Weights of a small contrastive image-text model.
Model: 5.96M parameters, 32-pixel images, encoder arch repvgg, encoder norm layernorm, encoder activation relu, encoder depths [4, 8, 4], encoder widths [80, 128, 240].
Training: adamw at rate 0.0011, 7000 steps, batches of 256.
Data: trained on rendered solids tumbling over patterned floors, 18.4 epochs.
Rows from block 10 of the image encoder of a small contrastive image-text model, named by matrix and row number. Rows with one number belong to one channel. Each number is 128 + 24 x the weight over its row's rms, rounded and kept within 0 to 255. All counts start at 0. After the name is the row's rms in percent of the matrix's.
Before each channel's rows are labels from the 100 images, of 14848, where the channel reaches its highest value: "responds to" is what is common among them; "place" is the part of the image that holds the peak. Only what is clearly more common there than usual is listed. The data: rendered solids tumbling over patterned floors. In brackets: how many of the 100, against the usual share in percent.
# c3: 3x3 conv (encoder.blocks.10.c3.weight, 128x128x3x3, each kernel summed), inputs 0-127
# c1: pointwise conv (encoder.blocks.10.c1.weight, 128x128x1x1), inputs 0-127

responds to: brown object (63 vs 18.8)
place: middle right (46 vs 9.4)
c3.97 081 [116 145 173 119 115 134 141 126  95 156 141 118 101 132 121 125 112 138 113 130 169 150  82 135 117 169 131 126 114  91 123 116 206  99 121 107 127 169 136 116  82 156 153 106  81  77 125 118 132  73 114 126 144 130 120 117 120 156 119 118 144 105 115 109 129 109 156 140 155 154 134 122 152 126 138  84 135 156 100 131 118 169 116 136 109 131 147 117 134  88 160  83 121 138 117 144 132  99 116  88 148 148 122 125 102 121  91 142 125 119 159 135 126 121 132 134  89 138 111 172 124 137 116 154  39 119 132 109]
c1.97 096 [149 142 125 125 128 185 113 135  98  76 139 128 128 101 128 106 146 128 100 108 128  90 103 147 129 111 138 162 142 128 128 137 166  89  92 128 128 113 128 100 181 128 132 104  95 159 125 128  82 128 133 140 138 120  75  87 128 124  97 128 138 151 100 128 128 128 128 112 128 177 152 110 152 104  97 128 104 128 104  90 111 128 163 128 128 109 100  61 128 128 150 128 128 128 142  81 126 141 128  93 157 155 133 133 128 128  57 104  88 128 132 128 128 128 133  95 128 105  94  81 109 102 117 128  83 156 102 150]

responds to: light from behind the scene (77 vs 24.9)
place: bottom right (46 vs 14.1); bottom centre (38 vs 9.4)
c3.1 088 [146 138  79 133 139 144 125 131 131 142 110  63 120 129 122 138 125 120 100 153 151 115  71 150 168 121  85 141 126  57 108 130 111  82 119 117  55 127 136 125 141 122 123 114 127 119 128 158 125  94  77 118 136 148 117 152 133 110 119 133  94 148 106  82 128  85 132 118  77 137 135 147 159  92  84 126 124  91 115 150 103 130 143 137 147  95 144 105 139 126 150 114 150 126 130 122 164 115 144 136 116 139 119  98 135 135  74 139 133 116 128 144 138 105 151 132 131 122 119  91 162 110 132  85  88 160 115 145]
c1.1 067 [128 134  76 117 128 128 128 146 115 129  70 128 105 126 128 122 145 130 109 137 152 128 128 128 145 141 128 145 128 128 128 112 128  88  71  58 100 118 146 128 167 134 142 129 128 128 118 153 128  57  75 158 128 176 111 143 132 123 128 167 103 152 147  66 148  72 128 135 128 128 128 128 140 128 120 128 128 128 146 148  96  97 128 128 138  88 146 128 128 128 128 128 126 161 119  83 183  85 121 131 112 141 128 128 168 145  95 154 128 128 128 104  91 104 161 133 136 152  97  56 124 128 117  95 136 135 128 128]

responds to: teal object (98 vs 19.2); count: four (62 vs 23.2)
place: middle right (43 vs 9.4); top centre (29 vs 9.4)
c3.5 077 [104 114 147 148 124  59 137 130 139 150 167 154 108 131 146 124 121 134 132 148 145 138 148 103 126 127 163 145 149 167 120 151 136 140 139 152 163 102  94 107 126 111 147 140 123 139 144 120  90 108 150 111 107 136 140  95 106 115 132 121 139 150 143 163 111 135 149 142 109 167 131 131 127 132 125 170 102 151 130 160 168 151 153 141 153 155 145 126 157 137 109 126 148 119  98 126  90 155 127 133 144 128 150  52 146 132 205 170 169 145 108 136 116 153 122 132  73 128 117 151 144 142 128 128 195  81 136 136]
c1.5 105 [128  74 114 128 128 123  67 108 101 128  99 156  92 128 120 132  96 128 128 137  90 108 166 128 139 128 136 110 117 159 120 144 128 161 128 134 128 105 128 123 128 140  96  81 128 123  96 117  84 128 128 128 142 139 132  97  91 141 141  87 116 128 120 126 128 144 148 128 128 106 126 128  84 128 147 128  99 146  97 128 131 113 104  93 129 128 128 128 128 154 128  97 144  69 120  84 148 133 127 122 142 104 117 117  73 130 128 128 107  80  85 110 116 142 114 156  24 100 127 128 128 163 109 110 168 128 108  81]

responds to: brown object (72 vs 18.8); its colour: brown (29 vs 8.1)
place: middle right (43 vs 9.4); centre (34 vs 6.2)
c3.61 057 [131 144 113 122 146 133 139 145 124 133 184 137 137 163 132 106 123 133 120  94 129 123 105 149  96 144 135 129 175 137 124 108 137 115 184 170  36  55 112 119 143 112 119 134 135 129 144 118 182 119 147 138 118 135 164  94 111 102 114 144 163 102 132 116 120 122 143 178 127 161 119  78 136 128 126 110 135  77 135 123 128 140  82  94 147 150 112  96 124 168 138  75 131  91 129 147 122 136 131 127 135 136 119 128 148  87 126 119 129 166 150 119 126 136 129 116 137 148 155 103 138 135 104 148 122  92 162 136]
c1.61 094 [118 128 156 147 114 128 106 118 115 141 108 109 121 128 115 124  96 128 102 132 145 128  91 120 119  77  68 128 127 128 123 128 189 128 163 131 125 128 134 107 128 128 118  97  88  87  33 114 143 128 128  89 120 107 128 117 106 111 146 104 128 115 128 107  86 128 128 128 128 126 124 140 128 108 128 123  92 128  89 145 128 155 115 128 140 128 119 104 124 159 104 124 141 103  99 159 145 128 124 105 128 127 103  96  94 117  61 141 125  64  91 126  86  59 128 122 116 101 132 128 128 110 132 128  73 160 128 131]

responds to: teal object (56 vs 19.2); its colour: teal (46 vs 8.5)
place: middle right (37 vs 9.4)
c3.82 128 [126  96 122 134 123 123 123 131 154 149 168 123 111 137 132 121 140 100 142  82 135 115 123 143 116 110  76 123 124  56 128 143  62 106 111 122  77 156 157 128  66 135 123 115 106 138 149 120 133  85  66 119 111 131 130 140 137 114  93 127 135  93 142 121 124 112  95 122 133 159 129 117 109 123 154 118 145 112 126  80  99 119  97 131  98  91 132 135 136  58 144 100 124 133  98 132 119 112  80 137 112 117 109 102 105 123  98 130 118 135 137 132 130 113 109 100 126 123 138 125 108 160 138  83 154  83 119  85]
c1.82 083 [128  77 131 155 136 121 154 107 128 159 128  93 122 128 128 145 128 125 128 102 131 120 128 149 128  82 129 151 156 119 128 128  56 114 128 125 115 155 128 161 128 166 128 156 152 128 184 128 128 119  88 140 130 179 128 127 171 142 120 164 172  72 173 135 185 128 103 128 128 124 159 122 167 165 158 128 128 140 137 128 128 128 128 128 128  95 128 128 181 128 161 129 112 158 128 155  88 166  74 128 128 129  85 128 130 149 128 118 139 128 147 128 160 128 123 128 128 126 176 128 117 168 137 107 172  95 109 128]

responds to: light from behind the scene (91 vs 24.9)
place: middle left (39 vs 9.4)
c3.16 117 [141 137  42 122 120 142 152 121 127 130 117 105 117  93 145 125 104 133 148 141 123 140 124 124 169 124  96 135 121  93 145 104  86 119 109 124  23 148 130 124 182 129 147 111 185 101 103 130 173  93 113 129 134 139 132 156 146  93 118 123 107 140 139 133 110 123 128 104 148  95 141 138 124  96 120 121 102 115 134 134 120 112 148 155 123 139 120  94 150 101  99 108 151 111 155 103 165 129 166 111 137 120 113 176 139 118 104  99 136 134 133 148 140 147 187 118 152 136 124 123 146 102 114 126 114 103 108 156]
c1.16 108 [130 146  67 134 128 135 129 133 128 128  89 128  93 128 186 108 128 160 129 156 129 116 131 180 105 133  95 147 128  95 135  95 142 128 128 100 105 122 106 128 182 132 147 134 173 112 113  84 132 135 113 156  95 128 142 207 120  86 128 128 128 128 178 103  88 128 120 128 116  77 114 128 128  79 128 119 110 124 128 132 116 128 161 128 156 130  95  80 134 138  73 102 128 119 135 128 128 137 171 128 111 115 128 166 137 128 128 128 147 113 142 132 128 128 128 141 155 164 128 132 100  72 112 155 116 110 128 164]

responds to: light from behind the scene (64 vs 24.9)
place: bottom right (69 vs 14.1)
c3.124 098 [130 132 113 116 111 141 130 111 131 125 114 114 122 109 121 118 137 108 113 118  91  86 110 180 136 132  82 122 122  19 125 119 186 107 133  98 110 131 108 133 142 133 122 125 143 120 156 147 185 106 100 124 126 143 142 155  83  93 109 135 135 118 129 123 145 138 113 125 111  74  93 122  90 119 143 119 140 110 131 125 149 155 148 162 156 104 122 100 118 131 137  81 117 114 124 135 111 133 148 115  78 132 136 119 115 116 145  88 136  92 147 158 130 132 141  98  86 138 163 137  98  81 151 102 103 139  97 142]
c1.124 073 [128 128 128 149  94 128 128 128 128 111 118 122 147 127 157 128 136 128 128 128 128 156 109 128 149 128 116 149 168  77 128 119 128 126 194 128 128 128 146 144 128 128 104 128 160 128  92  79 128 122 181 128 152 136 128 196  83 149 150 129 128 128 128 104 128 127 128 172 128 111 129 128 110  81 128 128 116 149 127 160 168 149 105 145 158 164  76 114 128  59 128 128 128 111 128 136 126 128 130 101  84 106 151 128 131 128 128 128 128  92 167 128 128 128 123 128 125 140 222 168 128  82 128  98 140 164 115 158]

responds to: pink object (82 vs 18.8); count: four (69 vs 23.2)
place: top centre (36 vs 9.4)
c3.75 116 [144 136 138 132 124 162 149 128 166 144 145 153 169  98 142 152 144 154 129 130 114 164 134 138 154 124 157 109 147 135 152 129 135 174 156 127 108 111  81 123 175 145 146 161 136 145 128 157 119 187 158 158 149 149 139 118  71 145 107 129 154 118 142 176 119 152 124 143 137 121 138 103 165 122 139  94 138 110 156 173 128 116 129  93 155 147 104 147 137 168 116  94 144 136 128 145 136 146 145 144 139 130 185 158 148 106 160 151 142 150 151 142 161 146 158 138  78 155 149 110 176 159 114 133 121 119 160  95]
c1.75 170 [ 92 127 164 114 128  90  97 127 103 112 104 117 148 128  87 125 101 128 133  90 100 103  87  96 125 109  95 113 129 128 138 123 155  95 128 132 128 128 128 110  98 132 101  85 128  72  77 115  75 128 128  97 131 122 102 128 146  97 139 102  93 162 128  97 100 112 115 128  58 124  85 145  83 128 128 130 125 139  89 116 128 128 100 128 108  96 117 153 108 128  96 156 128  87 141 143 128 128 128 128 104 147  93 103 105 156 128 128  88 128 128  73 116 128 128 102 142 128 109 115  83 133 128  93 128 142  86 145]

responds to: light from behind the scene (79 vs 24.9)
place: bottom right (63 vs 14.1)
c3.3 121 [118 140 130  90 121 105 131 128 126 105 117 127 111 143 139 101 124  89 121 119  68  83 127 158  86  98 120 117 122 141 115 119 150 126 132 169 158 111 113 135 106 105 101 108 100 131 133 112 135 119 120 128  77 143  88 149 137 103 126 124  96 128 120 110 123 132 124 144  77  58 125 140  93 150 107 101 102 112  81 122 122 118  90 126  95 110 121 103  76 157 107 102 131 100 119 136 126 111  96 117 120 109 105  76 122  93 131 125 123 136 131  95 106 123  94  96 129 109 183 139  97  91 154 114 188 116 120 125]
c1.3 088 [138 159 128  93 128 128 129 122 124 128 128 162 134 112 148 153 108 156 106 155 134 128 109 171 128 108 166 123 151 172 128 128 132 128 150 128 128 149 147 146 165  92 118 115 142 157 166 134 176 128 128 105 129 154 183 128 147 141 147 147 140 128 175 148 128 128 169 128 184  83 126 136 128 163 143 130 153  82 113 128 142 128 149 127 128 128 128 133 175 187 150 128 128 128 186 128 111 129 128 145 154 130 128 112 128  74 107 141 150 153 159 128 166 125 128  88 143 140 128 144 128 119 200 160 178 131 118 158]

responds to: teal object (96 vs 19.2); its colour: teal (62 vs 8.5)
place: top right (49 vs 14.1)
c3.39 082 [133 129 108 101 128 131 156 122 101 132 118 122 104 180 134 139 147 142 132 159 156 107 111 137 151 137 103 132 111  51 130 129 122 121 104 139  11 150 179 121 115 105 130 114 141 126 151 150 135  98  75 129 141 158 119 145 148 105 124 131 104 127 119 136 110 130 115 101 133 112 140 146 128 143 152  91 138  84 108  85 124 111 125 143 117  99  97 112 134 103 122 129 117 130 115 148 137 142 124 124 134 121 107 138 117 166 116 111 138 109 129 160 145 110 158 119 140 112 134 136 104 127 140 132 154  32 104 117]
c1.39 079 [159 128 128  99 167 137 128 115 128 138 128 131 138 170 125 128 173 147 128 179 128 128 128 115 130  95 128 128 110  97 128 128  55 128  94 143  69 128 108 144 108 118 128 128 128 163 128 128 122 139  88 142 128 165 111 132 128 128 153 165 147 142 161 143 156 123  69 128 154  97 173 127 113 101 128  78 146 150 128 110 136 157 128 144 162 113 121  93 131  75 128 117 137 145 128 128 128 128 110 108 128 103 115 127 156 128 198 108 156 133 128 137 128 132 139 128 128 167 134 134  85 152 107  99 175  72  94 106]

responds to: brown object (59 vs 18.8); its colour: brown (30 vs 8.1)
place: top right (63 vs 14.1)
c3.43 116 [131 114 116 139 132 110 132 124 126 151 141 106 124 122 126 115 146 105 107  97 139 131  89 130 131 100  95 106 137  74 156 126  41 106 118 132  89 127 137 135  74 121 108 126  85 133 112 140 147 129 113 145 115 125 139  98 137 123  89 131 120  95 120 130 137  90 104 121 109  96 135 142 140 131 136 130 133  97 134 111  76 108 107 129 102 121 131 109 125  54 144 106 142 132  97 130 127 102  89 116 123 103 103  50 133 144  63 132 122 147 130 129 140 122 103 117 134 106 143 139 144 133 136  94  90 120 130  62]
c1.43 065 [152 143 128 165 139 122 124 128 159 139 171 149 125 128 158 142 155  76 146 128 128 128 128 126 173 114 151 128 122 128 128 133   1  97 122 105 128 135 174 133  62 129 144 130 109 128 112 128  90 128 158 147 189 128 128  91 128 143 128 128 140 105 128 151 164 128 139 124 113  98 147 160 162 128 155 128 128 128 120  96  88 122 128 142 122 128 130  95 108 128 160  96 145 140 159 128 120 128 123 133 128  90 128 128 117 133  98 128 125 128 128 142 148 143 128 113 161 120 128 128 128 124 165 128  94 128 121  57]

responds to: brown object (55 vs 18.8); black object (44 vs 19.3)
place: top centre (42 vs 9.4); top left (38 vs 14.1)
c3.112 111 [117 112 105 100 114 128  97 116 125 145  94 135 140 109 117 122 120  93 121  86 139 129 132  96 138 111  79 145 140  71 129 136  34 139  96 115  69 126 116 124  70 107 115 122 147 122  95 147 119 145 119 126 113 132 130 111 140 111 115 124 130  99 104 149 124 118  98 117 124  97 129 136 118 137 133 124 114 106 140 104 128 141 110 115 122 126 111 113 105 111 103  79 111 109 118 116 139 105  97 133 120 105  86 147 127 131  93 129 103 119 126 132 100 133 107 105 138 115 147 109 119 125 108  80 108  37 127  61]
c1.112 062 [116 105 128 128 141 163 100 128 109 142  77 142 128  74 119 112 163 131 137 113 128 134 128 128 134 128 128 184 113 113 128  92  49 159  76 128  99 128  62  83 128 129 113 130 153 103  91 128 128 173 128 149 109 128 141  99 149 100 135 128  92 128 128 134 117 121 128 147 129  80 128 128 128 130 147 151  99 134 133 128 128 148 196 128 128 128  97 112 128 102 107 128 152 128 132 128 146 128  37 141 133 128 113 128 128 152 128 147  97 128 153 162 128 121 147 128 109 143 162 133 177 128 112 128 128 128 163 128]

responds to: purple object (69 vs 18.6); pink object (50 vs 18.8); its colour: purple (30 vs 8.3)
place: top left (48 vs 14.1)
c3.59 108 [109 127  96 101 124 139 118 112 125 146 135 115 184 150 126 132 123  84 153 138 136 123 151 113 124 117  90 117  94  98 111 134  76 122  73 126 100 148 160 130  65  90 113 103 117  82 117 105 141 146 183 104 124 126 110  93 121  87 135  96 100 107 121 116 139 106  76 123 124 104 110 128  83 135 131 114 142 130 102 110 105 120 111 131  90 147 104 121 128 114 131 154 136 122 130 120 117 117 142 158 116  82 152 131 171 132 112 125 111 147 114 104 144 143  81 103 142  91 130 137 141  87 104  76  98 165 122 122]
c1.59 080 [131 111 128 114 113 159 118 104 149 124 177 143 128 128 131 128 128 125 189 161 179 128 128 131 130 161 130 128  94  98 128 118  35 128 128 128 100 139 156 134 135 129 117 119 164 128 144 169 110 128 140 165 134 111 131  97 130 128 105 154  89 102  99 143 167  91  74 112 146  84 128 128 128 153 150 116 162  92 100 123 128 128 128 128 128 128 132 128 128  59 153 128 150 152 128 128 130 129 153 161 128  87 152 159 128 147  89 145 145 161 128 128 170 157 128 128 128 136 155 105 148  77 108 126  97 128 127 112]

responds to: teal object (64 vs 19.2); count: four (53 vs 23.2); its colour: teal (35 vs 8.5)
place: centre (50 vs 6.2); middle right (29 vs 9.4)
c3.105 118 [121  98 134 129 126 110 110 129 151  92 114 111 133 155 120 121  98 118 145 103 121 141 128 119 145  73 148 122 100 142  93 142  89 129  99 113 202 137 148 117 105 138 106 132 110 137 132 187 102 167  26  83 133 122 111 139 144 138 132 125 105 103 116 140 124 110 122 104 135 123 118 133 131 146 142 161 106 140 140 104 111 128  96 120  97  49 123 143 116 113 148 126 127 142  99  94 150 113 106 136 107  80 130 127  99 118 147 132 108 100 100 118 128 142 133 118 152  96 123  85 123 125 133 120  92 126  96 107]
c1.105 096 [184 101 119 143 161 128 161 168 166 121 128 116 160 128 128 133 134 128 186 122 158 142 128 128 169 128 143 169 127  95 139 128  90 138 128 146 120 142 128 146 128 143 154 128 152 186 128 215 116 155 101 134 131 164 128 158 143 154 136 128 128 114 118 140 159 128 128 159 128 128 128 128 128 146 136 113 128 128 180 128 115 182 143 122 138 104 150 128 144 129 169 128 135 192 132 100 157 128 132 128 128  94 128 128 102 105 155 124 153 156 147 162 157 140 168 118 168 158 128  83 139 164 128 131 128  94 125 111]

responds to: purple object (87 vs 18.6); count: four (60 vs 23.2)
place: centre (29 vs 6.2)
c3.18 072 [123 114  75 133 117 144 122 120 137 124 122 126 152 110 136 146 107 113 117  70 122 146 141 121 114 111  86 129 128  65 119 154 131 159 131 138  39  99 127 133 148 122 115 122 164 126 134 135  88 167 152  98 131 126 134 134 123 137 155 108 127 149 106 136 115 156  87 127 115 137 107 122 115 107 171 205 114 121 131 144 150 115 134 120 151 148  77 135 126 179 128 151 160 113 142 116 165 125 141 148 109  97 146 110 125 150 110 131 123 139 109 112 128 147 149 102 160 128  88 108 134 121 133  58 134 159 146 152]
c1.18 067 [150 133  75 110 136 128 128 128 114 154  92 102 119 161 159 128 161 115 160  77 107  67 106  85 162 128 128 140 106 128  69 159  97 157  89 128 120 128 105 128 148 115 117 104 128 154  77 128 101 128 107 128 120 141 149 146 142 144 133  93 103 137 128 167 133 148 128  76 128  87 135 136 128 128 170 128  88 143 128 134 128 113 110 117 142 116 158 154 128 128 141  85 151 127 128 128 128 134 139 126 121 128 128 126 128 159 113 128 155 104 128 112 161 132 177 128 157 128 123 128 128 168 142  42  99  97 104 145]

responds to: light from behind the scene (87 vs 24.9); chain link (28 vs 9.6)
place: bottom right (57 vs 14.1)
c3.23 069 [116 136 134 114 129 104  95 122 120 103 105 126 112 120 145  97 131 128  76 117  79 121  89  96 138  70 166 135 118 150 141  94 126 115 117 170 213 120 122 118 104 129 121 129  96 164 104 142 169 143  11 120 103 139 132 130 136 139 124 136 111 103 123  83 128 103 114 127 115  84 139 113  88  91 109 127 142 135 121 134 109 140 131 139 155 112 132 117 103 140 125 137 142 115 121  55 148 117 131 136 117 119 119 127 116 116 142 123 112 117 119  97 127 138 139 130 130 122 131 101 124  94 143 118 112 116 112 122]
c1.23 073 [140 142 115 105 143 128 116 140 165 113 128 123 128  78 150  99 140 128 108  93 128 128 110 128 158 103 128 128 159 162 128  73  78 135 138 128 128 172 128 107 128 153 151 148 116 136 150 150 192 128 128 110 128 156 144 177 164 128 154 128 144 128 128  79 162 113 117 128 153 147 149 100  87  96 103  90 158 126 163 152 128 128 146 128 128 144 164 128 128  95 128 128 153 147 128 128 231 128 145 143 163 146 104 140 154 128 128 130 156 152 128 128 120 143 128 132 130 156 138  93 128 127 165 120  96  85 115 128]

responds to: pink object (51 vs 18.8); purple object (41 vs 18.6); its colour: pink (38 vs 8); its colour: purple (25 vs 8.3)
place: middle left (56 vs 9.4)
c3.86 095 [131 136  60 136 134 149 111 134 137 126 129 116 136 109 123  85 134 115 153  90 138 147 146 149 122 113  32 116 144  67  91 128  97 119 146 110  56 128 144 125 126 144 122 121 132 124 131  89 157 101 119 123 108 134 167 116 159 114 106 101 121 148 132 150 118 133 107 105 126  92  99 145 108 117 143 132 146 113 123 125 134  77 173 140 123 114 100 171  88 134 115 162 154 111 155 125 147 100 122 176 115 109 148 116 138 129 142 131 122 125 167 132 136 122 132 110 162 150 113 141 105 112 147  94 149 162 159 121]
c1.86 087 [143 151  55 128 151 164 164 149 128 123 137 125 135 128 136 116 128 140 185 112 179 128 149 128 131 191 128 128 119 128 110  99  54 122 137  81 143 152 149 106 141 160 149 133 156 128 129  88 159 101 128 119 128  98 128 128 161 128  96 123 128 140 139 144  95 128 128 143 128  77 167 162 147 128 137 128 128 128 128 128 105  62 167 121 128 128 128 132  83 107 158 128 153 128 117 137 166 128 128 164 128  80 123 107 128 145 136 137 148 169 146 165 136 120 128 103 138 150 128 131 128 113 103 119 128  94 128  84]

responds to: purple object (95 vs 18.6); count: four (53 vs 23.2); its colour: purple (36 vs 8.3)
place: middle right (38 vs 9.4); top right (36 vs 14.1)
c3.85 103 [112 127  73 123 126 137 119 116 131 141 103 121 134 122 130 137 126 146 158 133 154 147 152 110 128 141 128 140 107 102  82  98 139 133 100  98 114 142 147 144 104 104 147 137 137 113 101 155 132 105 164 123 117  83 137 120  66 136  93 130 123 117 102 126 130 130 122  99 156  50 122  87 118 132  82  68 151 144 146 124 140 127 135 115 127 103 140 146 135  79 135 146 126 129 110 127 139 113 134 140 107 106 152 132 150 115 101 117 151 141 120  66 131  81 117 116 149 127 121 143 127  34 122 152 115 183 134 119]
c1.85 097 [149 128  93 170 170 128 144 125 132 128 128 144 128 116 194 146 164 146 128 182 128 153 128 128 146 128 128 160 116 101 144  90 128 122  95 128  92 128 177 116 145 136 128 128 128 128 176 142 137 128 166 128 128 100 139  93  81 160 139 143 163 103 128 136 137 128 119 158 159 110 167 100 133 128 140 128 128 163 178 131 128 163 132 146 136 130 133 133 128  86 128 160 143 128 131  93 128 147 132 128 128  99 113 197 128 119  80 110 128 128 161 110 173 112 169 128 169 175 152 128 130  88 144 165 109 130 142 121]

responds to: brown object (63 vs 18.8)
place: middle left (55 vs 9.4)
c3.79 093 [121 134 155 122 103 111 108 125 122 121  98 104 134  97 108 136 107 126 119 119 137 135 136 106 153 111 100 144 113  51 109 124  75 116 118  82 119 125 158 118 114 138 108 111  97 130 134 134 115 116 117 122 117 123 118 121 122 139 110 127  95 111 105 119 130 117 113 135 149 110 121 115 149 118 117 117 113 115 128  89  57 159  93 110 115 128  87 130 121 100 120  89  99 112 149 107 123 120  90 130 104  97  60 137 118 132  70 130 103  99 133 105  95  83 104 141 140 121 113  98 124  80 108 110  45 129 133  97]
c1.79 074 [146 128 147 106 137 149 155 128 108 172 110 101 128 154 105 131  96 128 167 128 152 134 128  61 142 128 128 164 128 128 128  92  96 128 128 121 106 154 189 159 133 167 154 163 128 146 139 130 119 122 128 123 128 134 182 113 145 150  86 162 118 100 128 154 128 107 146 211 128 128 128 115 128 116 131 114 100 128 131 147 108 128 112 149 121 121 143 148  99 114 128  64 120 157 170 155 128 128 128 155 143  60 128  92 124 135 128 151 166 147 125 128 149  96 128 154 153 105 104 159 100 124 128 118 128 128 128  82]

responds to: pink object (65 vs 18.8); its colour: pink (25 vs 8)
place: middle left (46 vs 9.4)
c3.83 057 [144 135 144 122 126  89 160 129 126 107 126 120 141 143 120 137 114 123 123 123 119 134 102 192  97 124 150 124 118 119 107  92 101 152 116 145  64 127  92 105  98 154 132 111  88 145 144  89 177 181 130 142 119  91 150  95  84 149 162 111 155 146 111 150 113 108 112 137 114 167 142  82 157  91 112 127 132 106 126 116 102 149 146  85 159 135  82 137 157 129 129 134 132  97 126 121 134 148 118 133 129 115 131 150 115 166 134 126 178 130 134 161 134 131  92 134 145 174 121  76 107 146 103 124  99 167 125 113]
c1.83 079 [ 66 118 128  92 109  76 104 129  64 159 114 118 128 176 108 128  98 114 128 128 128  93 115 127 136 147 169  96 128 128 128  96 172 121 102 130 116 177 141 143 102 138 115 114 128  97 128  98  89 128 106 127  85 132 129 103 130 126 122 144 128 132 126  91 113 106 128 128  54 144  69 145 134 113 117 128 128 100  64 131  92 156 128 132 132 109 138 128 115 105 111 149 125 128  80 160 128 128 128 148 128 136 118 128  82 155 106 102  97 128 110 115 128 128  92 111 140  81 128 128 128 123 128 114 123  99  89 146]

responds to: pink object (71 vs 18.8); brown object (44 vs 18.8)
place: top centre (27 vs 9.4)
c3.69 077 [116 128 159 148 110 151 134 136 140 144 114 165 153 140 129 141 126 125 143 125 127 127  56 145 112 151 127 122 143 108 148 139 140  21 131 131  88 128 167 143 157 128 146 132 129 136 140 148 138 106  44 135 127 157 142 116 149 126 124 139 146 114 129 126 130 132 135 144  91 179 132 152 146 119 129 171  95 133 129 127 109 150 118 130 131  45 141 139 116 137 120 123 103 134 110 124 120 137 115 173 153 113 115 153 145 143 165 112 151 115 142 134 124 156 142 121 200 134 146 126 113 121 130 135  89 113 129  98]
c1.69 084 [102 128 145 146 105 110 124 128 105 123 145 151 140 128 103 130 128 128 151 128 128 102  48  73  93  96 134 159 138 128 136 103 128  64  71 128 128 117 128  93 118 141 129 120 128 108 110 114  92 128 128 105 128 122 109  58 181 134 129 119 124 139  83 103 118 128 136 128 128 150 128 128 175 129 110 128  71 128 117 128 116 155 121 142 128  40 125 184 128 135 105 131 128 128  99 128 128 110  81 128 128 115 128 102 128 150 128 134 135 119 126 128 124  99 105 128 128  92 130 128 128 128 181  87 128 128 144 150]

responds to: pink object (59 vs 18.8); count: four (52 vs 23.2)
place: middle right (41 vs 9.4)
c3.127 070 [118 134 105 124 145 124 125 124 119 146 148  77 130 119 131 124 133 101 145 109 123 160 113 144  85 135  79  91 146  70 140  98 130 122 137 128  23 134  99 116 127 125 134 135 111 144 129  93 144 139 144 148 114 129 146 132  99 112 138 123 118 139 138 141 107  43 142 171 109 141 116 119 139 110 127 111 126  97 108 152  58 122  65 113 156 161 111 121 126 102 116 127 116 119 126 122 121 112 155 121 123  90 124 139 121 104 109 129 136 131 123  93 124 125 104 112 151 133 134 145 122 134 103 108  89 189 133 129]
c1.127 077 [127 149 128 130 128 128 130 167 106 110 128  76  99 128 159 119 138  95 136 128 128 147 128 102 128  39  74 134 138 142  96 144 111 106 118  80 128 116 151 128 174 130 116  77 112 116 128 155 128 128 128 123 128 124 117 173  92 128 173 103 107 164  87 143 109  64 128  83 128 128 140 110 145 128 119 144 148 117 126 128  99 123 157  78 128 128 107  81 118 128 119 145 147 128 125 127 131 100 128 108 154 123  92 128 147  75 104 128 128 128 128 111  63 128 140  73 149 122 134 128 114 128 131 117 115 128 122 152]

responds to: teal object (44 vs 19.2); orange object (42 vs 18.6); its colour: teal (31 vs 8.5); cube frame (28 vs 9.8)
place: top left (45 vs 14.1); top centre (28 vs 9.4)
c3.64 099 [138 101  70 142 122 100 108 138 141 104 117 114 114 117 125 124 141 119 130 116 130 145 114 120 118 104 103 128 122 131  95 128  58 113 121 118  45 132 116 136 122 136 120 142 111 133 100 126 138 120 105 135 135 119 129 122  92 131  91 130 115 111 103 136  84  65 108 109 118  61 147 132 124 126 148 127 130 112 127 108  84 108  98 129 113 125  99 136  93  60 114 132 127 125 118 106 121  99 125 118 139  82 102 130 128 132  62 118 120 120 137 115 135 129 125  80 160 160 137 141 130  99 134 121  57  99 124 104]
c1.64 119 [172 113 128 166 148 136 128 171 128 131 128 155 128 121 153 172 128 137 184 138 128 179 128 128 142 150 144 142 162 128 137 128 128 128 126 128  69 128 128 155 128 128 142 153 128 145 196 135 128 163 128 153 128 128 128 128 149 137 128 126 172 132 137 165 118  69 102 141 148 114 128 148 164 128 146 103 128 163 174 142 128 114 170 128 151 128 155 128 153 102 147 113 144 128 165 128 137 151 169 139 171  74 127 179 153 125 134 142 154 172 166 139 153 144 134 140 128 175 169 128 134 139 126 128 128  90 149 157]